config.yaml
arch: "resnet"
avg_pool_shortcut: true
mixing: "mixup"
residual_init: "none"
optimizer: "nadamw"
beta2: 0.95
eps: 1e-10
grad_clip: 1.0
warmup_steps: 1420
weight_decay: 0.2
Rows from block 10 of a small image classifier, named by matrix and row number. Rows with one number belong to one channel. Each number is 128 + 24 x the weight over its row's rms, rounded and kept within 0 to 255. All counts start at 0. Numbers have three digits each. After the name is the row's rms in percent of the matrix's.
After each channel's rows are labels from the 100 images, of 14976, where the channel reaches its highest value: "responds to" is what is common among them. Only what is clearly more common there than usual is listed. The data: seven-segment displays showing three digits. In brackets: how many of the 100.
# convs0: first 3x3 conv (model.blocks.10.convs.0.weight, 112x112x3x3, each kernel summed), inputs 0-111
# convs1: second 3x3 conv (model.blocks.10.convs.1.weight, 112x112x3x3, transposed, each kernel summed), outputs 0-111

convs0.62 081:114143135114114127086119175087103125113122147140117124111119155143130114171111173136132149141073093127105144151118121129135177080158152116138128133150109074120138194107158137096170104181117165145136144147152158125103126138152156141165121130112182116156160140167156114140130150096135147125124094105156138136131134143138149133147140108133
convs1.62 109:126085115098117108158127112115114100138096101109127120106152116082113175115146110097145087152102106105150097166128118088101117143108133128142126116113104091115115123148098106097120114095110105114093096136098098125117113124103104101107082119079131170159105100095110147138102127088158119110139155103098099094117096113113105126148150126076
responds to: green glow (36); first digit: 6 (28); second digit: 5 (26)

convs0.101 101:122118147133098119103139162137131128142155137088140096111131122127140169104103161058124135145088124103107165114133148132109158092139127125144119127108159127133105158125150124168118140131152074102081125120115122127111132117116127153135131122142202096141102109096125111113110085135080090132110108110089094089135125131115114124082116144074
convs1.101 107:098096104075112103173138150095127115127103107127118094097122120108098145110121104121129074132111110128131100190151100130146142157090110080142107116128083117104114128124108116116106102132093119140141107109101096158121094090109120095120095119120159132146108157090112118116105113126152111088149147107094115099110088105114106095145170127114
responds to: the digit 4 (66); second digit: 4 (56); second digit: 7 (34)

convs0.66 115:143104134096074090125116136067130135128126135107108120117133075112114119101144166133124111102142099133151094125102094168145133127142157174137133111109136122084120148096130085106141100131118105106129097167099108105101101108154080162138130192100146111119118116102119127144095106119127135146070094107136120109153120125133139126098126094104
convs1.66 108:085138157123131135157165142128161123111110141132110116141131104084102115113155118110187143153146146153100087147088139112184119154126103099120116110124115129087061121144154118119143158129121125135078132101145121179122122109147118116122075134121136111150121099138121135148112132119169159157161144099123108123073097104130183132135132139137
responds to: the digit 4 (99); second digit: 4 (96)

convs0.111 094:116130100150151111190156182152099123098131139130052189154100082139160129140122066103139147120132126114139121151135113111136147136125138144106137149123136155114136143141141064114158153133130154092136103124160144136135130143142154146144117136128131120119107112163141123134144156122141154121140122118148131123094122120146120113085161063171
convs1.111 116:125096141118124122161119074143113130140125116127103128114124124144091132088144134125158130167123090193121114141142116122117096111117127107116087097146114095126122079164115115124116119092120137096150158092122105199117136150119130104106104096130099184174107116130079148105153125122129118126158173101098112110114144116089119139163113107116
responds to: the digit 8 (58); first digit: 8 (49); dark on pale (37)

convs0.27 095:153138129121136163077116115119118179138129106118094148123139115104080118129115114070094119113086096100133104138131095177125121149129145145067126132116108091109108106092152078104088133138120140108102157128122159103128093124110146097128135104165100135128121112146125143147137136082090087109133137103100128101151126157113114120128111075138
convs1.27 100:161146135120150137123071131126116122153202098118124136133122165110149116107174141119097133096167105079136168112162092093093121046107150113091139143137125143108145146100104126119130111109118149100135123125145119124148117162137183097166179108135123113101131098126122122119139104150121142154113142139128144140159143132119112139118141093136
responds to: the digit 1 (100); third digit: 1 (100)

convs0.90 105:165086094119126090109112137079096135127116126088092125126128144125123122089140117095122098087147107076164097113131087120124146126126179170087141126135127106100123130098100088107126102131094132123094114163085118097088131139150092131152131190146127095103136106125105141144116095112131155128107119119139158119126116142127116096120137103093
convs1.90 098:097155154098113135150129113138158140164097146151123128135128099137125126107179089126175139174143160159075104143098123109159111155131103083123105108128102133136104111155139127094141171140130146096110140066155097191132110112141138121139098088127116145153107142113145131121124131134129139135125146090143106132091099085128116133121101176112
responds to: the digit 4 (94); second digit: 4 (88)

convs0.60 093:163120131090107105155124125095119119135125066120147135138094163120138107158112141112102113112115120054089114115121103158140112135139174121109135139151122124125136092105114105091098103124106137104128161146158109112163133130134153098114097093135099157114124079087135083133164146119105089132082132130161118150144136163113124130106075132130
convs1.60 088:141110130125122166114125153131128113134134146141133147114095122123127033152162141161104131128138155078100092131150147115120146131160146105080122122123097151099107165109135103119146127129121118165082129111128127136147134140142112155132142154118139147091101036115155127101092120119129134177101116120144161141152121157136109123147134159160
responds to: the digit 1 (98); third digit: 1 (98)

convs0.88 096:165120116086136104111140124121134148122121105112093165126111123127071125114132152090114101100114109129122086123123079148127110147139139133081146138129112118084082105065122086103112129127105156124124095109144142097088107129098171108148114110153109132132124128120121114139168162092098095110099149125141103126188118158123102108100088129134
convs1.88 092:163142091109120166111090173135118133146163125101111165131087147113171097116156116148103155123170127079127153117110129144112152067158151138105131128136129127127142196135135124115141156120106128138114129128124113111133112150153148159152154119146174131099140095138122115111129099136099153163125120163137156119170150142131149124097099065154
responds to: the digit 1 (99); third digit: 1 (99)

convs0.26 107:147125148110114144121129136152167157175130119131111150122147141143074139117124111095142104124098150152132101120091108142138115165153156168074137133139082123076109122064130083175123112118152158117139114105152138105099084096127159130132141132145129134126113133147113140146139151082129116151108174122127127105144115138110164146136128198136
convs1.26 138:181127125163142121117093134073077127132160088119065135131107165142098113104113115164091144102132090084138135128161090120096143136102167121088135127142127128116136155110097137115107088125112128102150143119113135131118138155128147113151146128156143106113130111127117118119133100103122105119150154131123141136193172145122136111136122056140
responds to: the digit 1 (73); third digit: 1 (68)

convs0.106 122:151140129107135137109096121156192142152126107125151128121104119105059149114146134103125076152116160138131083120099096127138100148135148137075135137129080124053100107077142085148119112142143129135126118123151157113106103100092135102107142124135124126107113108151131131149148147083128136094120150136137112122138104140126141107106109184149
convs1.106 114:163124086179126165105085154115102129134127128123098142124098170119122123122119129138088159121129120082115127102143139118102144134123149130080108126111128136130145190105108138130117110104130119153137136121103143112105135171120117138123133124155165115087132171147122106075106101085103120128132116135130177119180185146114146111116136062145
responds to: the digit 1 (97); third digit: 1 (92)

convs0.13 108:128149110137104132087150135118091144124108087111105145137141167156137127142121125144112132107130123134083152137124152068128135109105170134098105055103116125120104150096141128110092123150143151164122104136125091117133121115129110144106107144131143138073132155108135115103135082089134097105128150174123193116132122161150148101112136141070
convs1.13 099:098133088119188116124110112138137121107117148116123110128173148131115114092153073080127127125128130129178126133143122119134099164117107121114139151123143138130123095172118103101116152136117108118124157099099148129113101115127122098165124074136107093132127175141105185162146151117151130138183167107106151116114116098120132129190123168121
responds to: the digit 8 (73); first digit: 8 (64)